Rows from block 4 of the text encoder, named by matrix and row number. Rows with one number belong to one attention dimension. Each number is 500 + 25 x the weight over its row's rms, rounded and kept within 0 to 999. All counts start at 0. Numbers have three digits each.
# v: attention value (text_encoder.blocks.4.attn.v.weight, 256x256), inputs 208-255
# proj: attention output (text_encoder.blocks.4.attn.proj.weight, 256x256, transposed), outputs 208-255
v.117:471538525510487488470549523497540546524497522481477503492519498474497488511525503523530523479544518526507475557470481514525464505525480509498492
proj.117:493517494532494534503467499515481503490508484506510527529470538498539478512517499457543509498515495487541462481519504496482478529436517514536479
v.118:500470458494558482512511521522444465449476486480468495494492523518485535527465501504483509509507449511464493473486514501486516466528483498485523
proj.118:506507542500520471503522506482526507519507518499491502446514465534511525484495505527481488479486507525447521515506496503536492476575494484444523
v.119:457495500478461534485521551498484474483506527520459529491522505464490511501534486491480507511528520506477542532461515456492536533536478457512519
proj.119:482549507516491483526542567497488510489464503503512448491528495492489488517449470499512477477477515503482530496444476538460483509473437523503517
v.120:475476487522538482487460484474515509493539453530501515494465513476520522479505490516471511492528473464477490445510504478508522494511489492538476
proj.120:523472492481506475498513485507522496540469495497497513460516463502470523448529491511480508498479499524475492516514488483532509499541529460482510
v.121:482514478469475539470538539515504493507498506488510541499507528467491500504512482513488485467485485523492513530487442520529501525496520528511477
proj.121:492520560516538490484518536486472500502514519520514507435488494529543488538475511510481498456481511525460506495477483508513483506514434517426519
v.122:543512513521512458480515470506524524526542517503470467466493508506503498528518479539527481549498518492538463521522509518540521477460490471473457
proj.122:512487506512511531475469450501508500530528500524511542517493525505542474469550496474531534500517486498529461491563500473526502525471538510511465
v.123:502506518499469498486533498522487542517528538510537490484509520509506448484485509541511490520535498500501455514458499487487468497509511487473525
proj.123:504499477525471530496468454524495502497510479512505515537479535475507498487529498465525516509503498475558466482548512495500494528485547496552492
v.124:539498495526540461510474469526500500473524485506513544469486493533496510484514495472464456533460492492497513473563528483465495509499522503516475
proj.124:511472505462512466490509489498540483533489504503485484494519456507477515475521501526467500518505502523483505523512492473532527480543500473473498
v.125:485560496461471520495564509518510527517507478538491511465508493463518527531479454527513550518491508512519509532501481514550499530508518477472488
proj.125:481556549523514525511511545465458508466493504501493495482483525521534496547478514489524485455492497500466509515473498522491470517476442537471505
v.126:495473523539517492527515500496521480481493482488520525467536504496510474500489475481477539519542501535526495538532477468531533497545511520498470
proj.126:492519552509522519490518537474454521512507532522478541510511548530547495512490528481493500474502496515464486515527497515504474526510483526491502
v.127:525506489477508502470480541528452487484472522488494500485486518475497504508486514496492501468498529473502513542473472527542518509517510464546493
proj.127:469508546493530490494512552493491518490512526501497510474512461522519513535474513546475486479493498526446525509481479491496489475505425533450528
v.128:462547517537463515489530543492502494464505462462501532489532497468528540524508448453509527483514500507517479546504526512505473512528521503540517
proj.128:544495510474522509511519454489485464508455471499535483451484495516505504478509511522528502516497495471465477532520480492480528507467494475503507
v.129:484495480493492554573500531474554496493457469544467482501461495536496495504489517474477498515532489514497515536505471535520493486473480491499480
proj.129:522479508509515511482494490492478498508482524532473472501512544503522514518470501526506561513504473480517477506470517465528493538520515516474526
v.130:505462515517519468470502527537461524475548480510528561456516489504519507466456474523510469474516463512517506486527495464500482514457517497482516
proj.130:506484467480473504490524493533507481492514473495531543496523487555507525523555498528500486486489528565496513474523505500509467488506472528496484
v.131:557489524480508453505460465519526523479476472509520487489522498527507518479480504533505450502503467493496462476507479485506465521503453517523497
proj.131:477505492508521523515489490514493540466558482480439467552491527481481499555528492527519503511496483512508501490461527498511470502526489559450443
v.132:497478461532531525540507505509543467492468517565527514480486481533534529500471500512496437508519456491484449506527452510534502487476453483537510
proj.132:518470474505508515486508475521459497478511476499466454513512559497513518559520487539538530512473471501522495480458529492533466522522504552471477
v.133:452538490493525512494488514523497479484491503508498535519512479492511490456519515464475494444531524508503494476488498494526504477468510460509542
proj.133:543437455535505492466485492522467496509460511527499536473521517516538531520501518519515528483468488523506478473483494461524462534482510526504508
v.134:479470495514534476466487509495476475499507469512560533457520476526501497488489544477499476476494485507462533495529502452523525520461492462471519
proj.134:504504473482464526484548512556496466532489477520554532513546492556484529484536460511522492473487521553504514477543506516501500468511481490529519
v.135:499461541506501496495514522451522538512470480514476496509486542513482500525477527510519464551512466479508501474442509504522511506510525519495484
proj.135:423533541476524504502492499486501529489550504492477466559475479481490482515503482495465506519543479490508513527504512505495526505507472525473489
v.136:463471481488524522501485521508479488504504503528519514494460475499482476470494563503454533498504500458501505496533472476480498522459486479488509
proj.136:467505495463478505467542511518514476550479504540557544515540467561498515479512462506479488457522517542493488494562484494502519471489478485526539
v.137:488486481499498503518514510519523470519457491511516546525496493503533527511505480508525460493536477489482491470531446492505521521463492468508501
proj.137:538455451517502502483501473530473510480494491515454495483513537505522535540509496534534515496445477528512493478457525476534447528512508555479482
v.138:514491547470477503511520486475458519526545505472460465484481484503475470523480522517517514518500544482527509511460519480459498461514524485483522
proj.138:443533531497513492512468525467525542523511532499487520519473466476489479464482499459456465495543505488509503513541469513477526489479473468510507
v.139:501523464535530495492509525483535455504434502545491530486507506539503510496510501463498507495498492494503491521550484544511499480502462459535521
proj.139:545462481507503500480506475524464455502476490516507467478535542503522527518494516529526551505469485477495499480471520477519478528506518518497510
v.140:463533473531494535501492476501438527480536470452472479525520502484465509483518507473450519535501512527525511541498496484457525503505565519490496
proj.140:499538546468485486509524521477532482532469524512555517479512471533491477444474484465467502493533538488468518522536475508484543482486502446523547
v.141:531481512505561548531464551472495478484512447548492548474459543505485538495474501472538470496494451448501501481547458461490530518474478509472509
proj.141:471511501474491543479566470538479485511511474525536470544544511547491530509532455547507515479503472530495502499523526496501506496538462526478505
v.142:460493509452506516519508513513502507514497529486535484524510462494496435466482500476511530510572514463537475492459488522469486495449497478459509
proj.142:477458469546529495473459500487481550504479528524462542507486501498529520522484523484489489464477483521525463481522489481501483532472497516507489
v.143:479479510461541561529481557463470487492483463540535516490441490497510507507465552494471500529531474442473474478498452465484541495470478466461505
proj.143:453496497485501519460535497523479495523489510553524515538553505550515552518514461536500504458502466547507486486536500493501501491522457522491528
v.144:532491483543488467491492481533500523499511502464492503474535524449484519500540469519503496516460513557525486519490528513468511504544519552496459
proj.144:516518508527496508561479506495528506463516482451458467500460506462469457500508531459529476537497520462500514525465501526491502501514522480491461
v.145:501503468528464446460485455503492508488493505493488478520561508463499525522510453548518497510461533541519528517532495499507465485538529529511480
proj.145:554513484520485471538481488492527506467508477437469480458463492459484470508509517472518479535480547476488524502446512513508472498513543472506462
v.146:522489493485491516479499491480454511500549462454523515470496527482452500502494534481475545526511478468503510514500495450504506521472499517492478
proj.146:454549536448489505516544522495522495524511497506537530521517452547483491457507474494481465485530528517488505527559477520487543462497471478514532
v.147:449525525480544551499495548505462494526483466539467502509478520523527471501443529481468508512492497475480513494491461489491517511486482480496507
proj.147:476499514465493507449540515512479472542483520550540525505545488532517532482487472529480507468517493518496478489545482483505525502492472506519563
v.148:448530503466506499544513562488552474493472482538474481489498511513532517468479527467491507468546520462507484488469445508488523466445453482502515
proj.148:496447486529529513448478483491442527507464528526469511510507530501541529535484508523503529470478461510519472483505505478510476540507494525492495
v.149:530518472550462475466465458521522519467464518529502518513538490484493515486532468495477479465492495512489476508540506546539495531490491509519460
proj.149:576496490481481468527503491509512470474513470470497479448496504494513480504513514518526531546480517473488521497415522479528474511490540504498493
v.150:546485483502505449472454489527522536481529492485537527508534510495498523522542457539518495490482496516486492515500503498503506509558474529512469
proj.150:499518494500494508540493483512538511455560463442461479509482501478470475529534502489521486537503521488495540504450527519512479484519510509476447
v.151:548497462524490502499496498538518492510478510529482516505499475500525520492547444522550486478496469494470490507536514476546462534495453529491470
proj.151:542481465526499499534498469516507501456537450475471439494485531467494480537542500525533501525464491493506506489443538495526464503518525528465454
v.152:520476509538515503474495472519481533488541470464503506467480533473485533491518513519493488530471455466522530482516518458488515529507488537516474
proj.152:466560546437483504513564514511515477492535474496535495519515476521475499475521456501484491502537522517482527524513484522479526463510455486487512
v.153:522472515521502508494477499500464538480550512438521468512483536479446514507509516544499521549513526508493523513468530479489505499536503509485469
proj.153:456553530477507512530506501491537527488540483477482490531480460488462470490513485476490455517535513494497515524517499530481524471506482471501480
v.154:473534486511504498482502487493494450521484522535536507529510466496539519476499495516509481479532532475499522505529498525511502493513457448483488
proj.154:548444448527494496479493501525470486499449517512478506473522546501520534527502526514523525494449493518511483473460519468536454532494528520501492
v.155:462528515464527578544530546515518494485456470499511497462460500516535532487468517477505512484533479472466503489524500462492522513477483508510494
proj.155:460495519479517529447542486500460491512492528545528487525549520544519541503494476541491534457508464533502486495543508488498527517511469535480523
v.156:535448530485507494529461494530492549480523484514528537457516515490497542517509454518522471511490480499512488493524497472526482517501452502506524
proj.156:479520496476499533531515483530507497459573448475486459542499520502470501544543486526518491515504489506505526499477543508502477486525487547456446
v.157:476499469490501500530518511498530468494464490535513517513487516520543496480518474509536476498514512500466472520504511506547502466532475516526476
proj.157:551467483525512495504476489495471505469505502498463463481494540466526499525483523529515552511463468474508494493420518470521469541502525531481493
v.158:478493542510526509548512511462494539519500464512461496498503517491496490481465539481470486511525529489534489529492521511464506457474500510467488
proj.158:409517539512530535497480497465498518502519525494509464561482483473481491503481502478473484482537476483501497506556506519455540496507479493484494
v.159:532482502515469483448480452531476546475528513480507511476482520456463493522531519488465536523478518520520532506504541469472482527533553497517469
proj.159:494561523460473502525517522499553477510521481497549527497495446521474475452515483470492464513541555504479521523523475528492519456495494455522514
v.160:475516461525472483521514509488518444503459492503503512531483455534521507464524493484478471451482510482517508501494505534490487521477509468505517
proj.160:568454457527484487475493504515481484512462509518500518448523529497528517513491513514508535487450501506508495472467501472520455534493526516512504
v.161:508495479505491498486490475547515479493470519540498511535545513501533515515547447500493503463497511497468491501537485528501471499549477478521482
proj.161:572476474510494492523489487498504481478497488473489482445500522468501507504496529519532526543473513467484508487421530473518472516482554523495487
v.162:470505480508527501530513543509532452518450520527488488530512489533527498496458505462510488476528481476474459488503438515497499486454459472499499
proj.162:501441466526522509461490483518445506494485510522479497510516543495528536542491505539503532477469460505522475464481516471522480534506499546493498
v.163:492471523476524523481475502456490544501535473452505461474513515476494488504492516538476491527521490510512477523495531455486480492530497511494492
proj.163:429534520485510503502482508504520547506538498494485505548477460483483481498514476479477455500533511502516492505535483525495511476496459489496481
v.164:498516522504466439481510493531508509510531516496562522516554510460515476491534514473524487467498529556534506511491525496499485480480495521464505
proj.164:507458467570514507491432504490503537486483491491456531489456506482523473522497533467512481483456500512505477476506485496495469523477506506496462
v.165:516498488525551508510491525493533470478493448553466486502452503528549533494494474523508468496496468492473455511498444483527535524518443476523482
proj.165:508497506483506514496511483526470491493535482507487427517529550503494529528518484538509535530502464478501503498450533477513493520520494546461490
v.166:425554504499525500532503513514499446525452516544474479523494457535526469481469539483465479497524524494477499501496472509477521515454488458515528
proj.166:512451484527511498447489512512457494536447527548493531477510515517533527498476500517495523466482492512525474473515485482531479530486509512530518
v.167:479488541478475482502535520447514488515510490486458490515523502522504449521486521515523487534502510483541475524440499514475509445486514528478506
proj.167:454487521531551481491447492457487555489515528490452497530462486468520491511462504477466496486502467490516490498524492496484513513497487499485492
v.168:487493501466508531487517490492464479501502467475521523468458510503477501515482550484501530540542492500506507499464487493507507475490542521458480
proj.168:444513522465497476480521518493522507534508506520543573516521444537502504479502468503446476472530520556495502506563459495478512473496446489511541
v.169:501516529491473508497539480488477528512548522445505496484502484482502483478515507499485554526476532520496530525486552503464486468521559503469500
proj.169:484530528503498478511478529462539518525485529490510551489479443481499476460474512454467470502530538491492503513536468507480532487467494450538520
v.170:442525505465469520517530544509530461523494506521533476505516501528505450463499498498479508491541515479526511504446465524481513506471499472468514
proj.170:495447477551525503473462507468478534507446538525470526494480517497534513521481531484485500472479478514506461481519490486493484530479505512500494
v.171:564466491538498493473466484504490538494500479479531521476533526495480553495517450536496510487460469545523517496527506464522470534531507532532477
proj.171:515540505479477506547526489513521488465543451456499461502489505486461488497534486505528483529496520489487543522477523534499497479524507493480473
v.172:515506518465518478501492532494529512512489500550550509484526483513534503496457511518496445463524467485491455481497453485492513507470445510516542
proj.172:490458451531519532474491471521456536489515485507454483528503537505521531559521501531528494480457474533518480467489521488511452519517488553463462
v.173:506501491538485512503463484521557511505502507536493534497501486492496571529529452545534454488468451511493474501533501514525489530533460541518466
proj.173:529495488506500519531501461512483499459528464466464422499496545482493499543529507524550520531482470480501527502445557500517482516537522529463455
v.174:502470469494539514505501519518521462483487483531520546488497518544537559495499515472481462478532458488466486490549440506500526494481445462518522
proj.174:501481479488494516466539478539458473502510485526510474512543542526514532540523465560512532483479477533504493478489525487520472510521487547483492
v.175:497500532493536532519487517468464493493490457515494501457449516476477514497455541482502514517514514494474497502473510469511491526459503484458511
proj.175:434515516464502537475538524505494483530518506533539515552534474555480516493530465503468487473526503542496495493561491503479527469512435517495519
v.176:477485503497500523474514478476451510491536479507487488479488504493469456486475549501467532537525496474500537473498484473474489494496517511467522
proj.176:449522516461490494483514529492514511540493517518538568519512451529501507466499465493461458469527524535500488496562466505493514469484452483518531
v.177:486550507548491519506534479473490494492474490474478461505482514477479496534535494510514508486480502542475531531494529542463516470546513533495446
proj.177:518517528511497486537473507467514487504470509481502477467463490472488464461464519454503501532509502438498509522497480509483541514485541445522516
v.178:476545510466488476514479513468513508500518523473482498569513454485506496493520522531490498482498536471472501527496478541464516486513485494511438
proj.178:527495507480493444481491495478526459514436521502467525462494510508517490522443532505480513546508530479523502501497502484524515484480528451559500
v.179:508494535455544505464496483475451488485534497476487493459462489477508520482474537510458537530517491471488509512509489474462520520467484496454507
proj.179:447532516458494512483549521506507492542496508527537528532539470546492532486516464497486466468520507550493491493564490519493511477510449490514530
v.180:510493520458522481497472485497478546491517486498524485475468490486491462498489506505506486543515509464511484484473486478470486469469504513458490
proj.180:438525513479506487485509512509526530519529495494508531527500442513492494497518474488469453481534523549512506498539481520496510475506441491502487
v.181:456527489490474514485513477465490505516485520460484437548529512488501461510536486462501534500464559518487490555465520566479477458517501486485473
proj.181:507491500527510452516432513464521518500468525482461516475457477452503473491446542454473487529508515459514493499489498498496508524485536472526496
v.182:532509526500493482488486460502471516509557508439480488494521517461444473496525495524475515528489502505507542515479540489503483524531549535468513
proj.182:469543532482497488524494531470541510506515501483514523498470449485475466456495498466470452511532534489481509527540477527468536467488483458523506
v.183:520500529518510495521472508474496541468514482452462504486482522457450490544512514524517524513449472522497540491501541485515525502549522512520457
proj.183:481561537461488504527513508491534471496525492483531470508480469509469474465509484483497492530550518468491520534523502522481543465505493467504510
v.184:484501540479478495492506497483473486510521496465476459494489511473475455508479524500509523504534531526544493523459537509475497459509547516474520
proj.184:472498522517521476492454524461513540523478545503490546501473465474507481466460519455463474478514495479495489509543455507473526503469497460516518
v.185:562458530490463433469492468502521561487558524470496480477541540476473508496533476554538490537484526532536489495488509483499465497548513528489478
proj.185:484515491521502499539477487486532544465548481444449492516466489460481466526520507464513461517494514497500522511481514518495476493511499488484452
v.186:557455529509558510501451476477495493484494456525481504462454502512468527523461527527510508542533462468479524493490520468493532489491479510491487
proj.186:440533519454493520496546500525512497501538481507515484560531484523481523515540462518493490501530493528507503505522517526496510478539448521483490
v.187:480503520521537537552538524459543497531506504512489470517453496504489482517462512494536512486488478448519451513479467496492517483471498464490489
proj.187:474510516478516521482541469528470524509526505525519457548535512515501521483504462528459545482517441498500496530515520467489537503506481515498538
v.188:520494513511523479483498495546476524463496504499494551502471479479472531528515492505487486462491462478499522478555496466485475556501491488499469
proj.188:523528499444473500497540512529508454517493500509558537469536468547491517472524481523497500503519533523465525497516485499493510462483499492526539
v.189:500475527521524524492532508455487535510527518450505456478515515461449461510523501493510513541469491476523509522490503489471477464540538518466502
proj.189:452530531496499491516474533460535531522501521493521503512476463481482464459481488457470477495540512479499497526531467524462542490473494459517507
v.190:545512516510453464471479461504522505478542529494515485519520507483463504536565490547516521527485530562532494530510518529486493508530547533522462
proj.190:530524507509490490550485498472533506456520480444484486467461485475481458497496532461511477540503538470490527520476502524490507497499524472497484
v.191:494471509514518445487473477519521526526506513495532505490517473518527489488496453527528475487524499492514454477466486520528449489521488524484516
proj.191:502470479543540484500440483491494541473540491472432489505467520434509482545498523500514512520469481490518497487443520477518464520491511533475449
v.192:512513486507497527532440488519510466546509461524483538486477494524463501482508492461503521535504470473495525506484507513529483504517485484540449
proj.192:473517531491560490489488531508503504511525502512526503461466450528505500469483506524472503474501497503464497516486462483490491462508476512431508
v.193:540484479464501499503521517526481473490517544473522475495516507485500487502503516479509475499507474529498493518481513503498482463497523523474532
proj.193:476504439539514494506498507509503517507486519495509510488520534488478545479487500488515491488490490500552491452538519524512500497484513483494517
v.194:472484555507504483496518544526461494488519478538522503493494461460503469510524502547466504473503523536473501507519478475455460490519484464539530
proj.194:526497530498473522501485490497489473494489471502488481542503484489527466548521509495515501527519523490459517521463500480492468515503500506535467
v.195:537480460493509488528512499524496523515508481492507468510485522512469471508515465463533518509498503453523476526509493445526532478498541496525530
proj.195:479496464517521449466478469508517519527514497497544492457491498504470444478475525489461496459474508500554453489514470539466503511488526467487490
v.196:493464543497540519488534522507479524495531473488479462469534490454517467539487476522518504506510484533463498516499461459479490514459476491527529
proj.196:519472509504466504517489474520521492467498514510494504519532501498512468553493510524501485520510518493474499478488520496481475522486499534543481
v.197:499502508472497512468509505499502485485519483499499448534530484486489499553524499561517502472484515488454474550489471473463489504537510498528524
proj.197:524487512481472494475476449523511471504487482473489489555501487490504442531511517493498516530495516474501498500492515483480502511505533492566460
v.198:536462512457502507475491478460509518534524481479484465470507492473518482525467473474512498511510480474469463538491503454503479486508513466523491
proj.198:516453472523472490496468459543546504503506471473531510519500523491456465510496524491487503507497529448542481469535502510462509521482529522574503
v.199:516473500472539479544505490483480497522498512479519490474520472487524493476463463512486483455464484518512542507541530541464530532522513478484486
proj.199:516507473501487498462504535507479495514461478495489526524507498498472520522513468480524516501494536487518494512495484479540522487484478488462516
v.200:542461464496479499513474482511525480487483537492493552507473543506463523499478515443496521489486511518549518472495495490529511498480491517503513
proj.200:476503452524529504516524538485499533497481536517505515456515528512479568482497491498496478462482480518526488481534495529498500497491483500472529
v.201:490469510516501507485547478524445530504470513516497480453548516442478469527484502488470473471523496501486480513498476498511493527514514485518507
proj.201:518501498508455514488479478515505465494486471515496507539513519489518484538513489485510506508490527498486519486488517516499484516511509515546470
v.202:480534550480542508456480495488486525476508463522515456511507481450520459545496517522491542504533540506491492532507480487478505520488473478526503
proj.202:515486541476475507485488476512504465499493480494490481531497476508508443538501515499502504522507519494457508524481489491485496507500507510539469
v.203:535486501507459495514493509510467465490514465535515534500502527492542536529477480482496527506492525444520496463471487436509477545463493486538500
proj.203:469491465510532507495475501462508510526480503501495510504454467512446520535517521515492478489499487493494468463495452485519490479479508501466476
v.204:473526487493488501485534512505497545493485479489527494509553524493487526520455532502464500528518531499532497510483532499467445462517462520519508
proj.204:484489504487456533491496458491518477476513484529483501537504506503530500546526489534513501542505501493493501501491539510502493520514520508530473
v.205:488484508523455529511468472509541489493520523525499513526467503538549519505550510504491510479538484517533515475496514464483514481461489477503519
proj.205:464529477501512510502500509510491527509517517529465481466477483518449512543521477538489486481507450507518462516484454541498481488506537518497494
v.206:500474516496479525519521494512506511488523495501492454533540531521539486517496506536476515473540480504518471501484496542489474456521519521465541
proj.206:513460506514459473477466444546532520469525500492493517522506480467489460517494523506494504523520511481499524484491512499493506489489524508554483
v.207:451542520471510503504523516503519481482514485500505506463498460487516462510501470541452509486524547543481473462532476503510470454481496458530532
proj.207:496505501493452535526476476460494488476506512505487481540512513485527510550521500505543498541518505488472516512486541485490489492493531519542486
v.208:460532518497532526502480490513474508501479496490513473519524456506544483509512469544517537510487486484481494516526480497450497470518492521542483
proj.208:515485540476486494480487476522510474505499473481484483541494467504505436522510514502494515536509515473470515517483486478484511494503509509542465
v.209:501530491458492476511510517474489519501514496507460511518526492545469496475531543516483466474504501554461478476493489535520458527510494544470491
proj.209:483514500481518530500529453474500524489479523530485481508540546504532522534524477515519525543520481470513535513523547478518515503478529515560511
v.210:524504487512482497540521524508493477505481501501504540507512534507479517465481486493496467488491509501505522465495516522531515480505514512450520
proj.210:472514458527523508512513525490487531479509525508503512477509532490496559476498499496510490487491477511540489477520522524511508507488502490468526
v.211:466496485525490476478525525484530501504519528480502505506521481463502475491534522531520527500508502479464505511505542479515501488493461470499552
proj.211:479508439460497518532496507489521462488446457474523464510471476504474507509510542538494450525512496533518472490494435540490468492525499496512497
v.212:526509487490504488497488468466533474468507501496465507482498521540513501467509473449477488521502503514511500507540488497552497494470527490515467
proj.212:487513494510538472517534548488490518508498519505504508454499512508483531445479475485491493466483480513530499500515493513520515490498473492443537
v.213:536496453512513465539522516512485503487519520517502537497510532496511522488495477450466503504508508471506523472513518494504516523486535500459492
proj.213:478510465513525493514519550493499524501493536512504523460506504500482559461497486502493483460482488528520494485513495507513506484489488490454541
v.214:521506496529462476514511541496524517496528497496541485534493517486512528448462487450471534532488494532504518520512518530533534475501481482508483
proj.214:468528477520517536507523515477484528508491502522514483479499527509507564484494502517520487489505459532512499489498492513500489494510496508466510
v.215:501539496480484523486544510528484479477509498523531511485525500500471530495523481478486518520524542534532481523506531463513453450530528472510548
proj.215:501507464526492536541478485433491502495457487495493450528507540509524517535505505463520479533493513504507501473509511543470476566501516518517478
v.216:516472446521480496498488524499509478520513507503485520475503522511490528482511523463473476491501470509518519480485534532548524480505494508473499
proj.216:489514464516526488519520531487490534491510527508507514462515523491482557466485483500499491476488479520538502482507511514519502498500486488453537
v.217:490511512480481492447490486498489521531533489474472485510489461463539513519527481539512529489488492520490495517494476464466520523487468512500510
proj.217:521483537474479503487495448505511481510496480488490478527496488511513440534514517516499516518510510487459511523489509485486504504504513512541473
v.218:508514528535499460465482474531462524506532508531535502506479525461532497513480495559449503490479499558480519482539513486538506467556483464521482
proj.218:480488461501493548523506456423488494480493503510473494530540532506499527553560504497541495521508494505513494494490551497530501516471502501510470
v.219:520496544472497512503512483525518488495483494492534484469520479500545492482511546535452510494500544527513496510458526522475476476481494499503496
proj.219:509488457522456517525474480485494493474477508467499514554507537482498500529519536469523488535501509482511491458519515500481506525460517510568479
v.220:525505476475498478517533460475491492471465493478518462491510482472511505517482496529492528491527524540461494487508516488527442454495502543449480
proj.220:477506448507519512508492464446492520518489503511465497502524558496521558525539478498543514531483485478554502486527537489522493548501538493519471
v.221:527550453523512525494503512487491506493522524542517477497477460550535532452496518504487524495497508513483542465529478553496477486473498475524467
proj.221:490533515490488569536528536501468480495457518534488473486494496560509536522513514495547477498520477548462503532494481481505482489502487479473481
v.222:530461501508471472532540489487528519480493553465533531504529502476501476481492525463513477494510498501550489501496530502511496499459507511449533
proj.222:473498440534502512515505505483500527487500520519517525495511534493494560488497500493513477486497482506542494465530524528508487505483517497492525
v.223:452544518485526535493475507474478463483498491543465520498487480495550489494471492522532516449464557485510514504479463527471520474465470495518530
proj.223:500510527510482538527518562505466477450480518491501480499506478514516505524507509495518457506523506539417534505464496501500462501513494522475498
v.224:515501495527495528532480527491503485516520506503525491470487496487534508545540492486472503535503520486534491506523462469486541500503520512545460
proj.224:499500530501532502454481529568505481499511478492501500502473444482486463429451503513459484494484517517482509527506467515474488482508502499484527
v.225:500497498512540530479505517504496483507480484460506536545484553490512477508473535528477470493494504503512479523528531518539461492509457506480509
proj.225:532504496473502462488538500546463509498476495474514496451524488521474484494515471474492509470497553523515540461501516494493485489457470455495517
v.226:522515475524530540516482484493504477494512518509475496508539544465499511521476494499527471462489536527514502481480500460530493509525480549492513
proj.226:485507496444519528497535488463471498559502478531502517482502506481502518463537501513471543444456483478493516511476498463498513461528473484486553
v.227:522515523471479484486539483533493535526478536488516530515565520497505455480478495521505475471486519507525473532501511472469455448496514503462553
proj.227:518472458510463521502480452497514519505485484496468489548527548489512512531526515489517501536504479447540504508524529505503525499483522496554491
v.228:506535498553512504475490489477514481461473522524524508511476528504488478511546474467475482474478488468492489502529508490524526495479515484537492
proj.228:503502516479533472494524543542500516518496510486487489462489472511470499458487489504474499483508493519490511525494456477518513451499475488448517
v.229:505481520499530490501525505462518500488471477509520533461470521504540464475480511504491526531528469479496510548488517500538473514481460458493554
proj.229:540457486534456491500489504494502493478517496475513515521488530502435505531464516477512494535515508544510497472470500542499459518493475535475502
v.230:458519529470494454471494505544518479526505527460465491492515455501524491471509536541455520512550493533451466483509515504485458474500484478530544
proj.230:497496494505472535509468470501509494477507501501465489562507504485521489559541517507535512550527523480485512500488531492489488514505521519554459
v.231:496514491508557553496509525472473486509488508472511461471472486463497523495507478529531474523502522489482526474495463501526482474530482463552501
proj.231:519489552486490522509507506492491470482487492499486502543481468473498458535513511516502487510512523502438512518446493499498491496501500517492489
v.232:523474494508471496512505446512491549490496478499498463490552503498462477495509459502513519503470468531479506484500509513486527490533545527514522
proj.232:512454498483519452446496432512537520495534500485496516516537505469502484487494494542470539506500490440552501498536535478514549483503517491526507
v.233:508538494530498512501452484496483500495477486532476523541500510545501536489502534524479492501473500473495533490557526511511534491468467528530455
proj.233:511522548480534492478531547509485503484517517508491487461504452522505497476479491539489493479504489530461524528474480484512498451534481504458530
v.234:512457495514531503525498491494471530519530552515509474517517471463496457527471490525492512470509540539498518508478503493469476481517475507490529
proj.234:491493428509473507517475484485532504474470478500468523552492502497459517548536498511512463517492504479513492465497506513508488478495538506511476
v.235:447498501507511487502512530479462513496508513475519506519502461442539468522494522489498512478552521468475511489530473484440515516497450501538494
proj.235:515492520489470517509489505518488468489493485505488499542502481501520482545499511520509481518515521503441524508457483505477479493509496517523487
v.236:476456521521463511460514457544513522526503490476483513509530468526529492493543502540450467503464503524503547505483497473481510464499515548501516
proj.236:537516468470473500480496489474521488515500480507494504517533561512527528489489475501517529515510492470541521476537513499526529514523481485538519
v.237:455525507531516530464461519487505534473471461522512485482474463452506466521536520556511525539480485516464503488516493460474485506491481462531498
proj.237:533499538475485496487485492509493465512482469496485484523497473499505443523515506503498511513501526499450504515473474483499485509523493495528465
v.238:457486527443487492464542468477513501511468475461455480476493475525526496468483497473497544505519529531454534474475463497515513497528540472496525
proj.238:498500489517501499554456478474505501482500535493535473514524537513485500530494483497518481559518527467494494506496531524471482524463530537515487
v.239:505504524494537500472474474480462504461499494513469476525546502496477502508521461514470526499475479513499470525479491513527507518495499537507464
proj.239:577471494475497448471542510549475485503511454496494545494513479474507491475483483515467541476485525504538527486500491476536508477499474446489526
v.240:477462488455475475508515488493521509505496466512496468506537514555479517532538471461464484458487514527488467519465466524529538511484474545459496
proj.240:499497473528501510477506485507494537493514507512519490492530540494501504491474485485505526496500488465585504476531517509493536537487512498538512
v.241:469495491480505460513546501497458486499491508503501502439471511501496525445464534531505511491474492546477526511488452544512512484515502508495534
proj.241:485519544514487548519521488429460500482508522522504469499500534502544495515513479483529502503522488521477510514462554531511479534524496527492493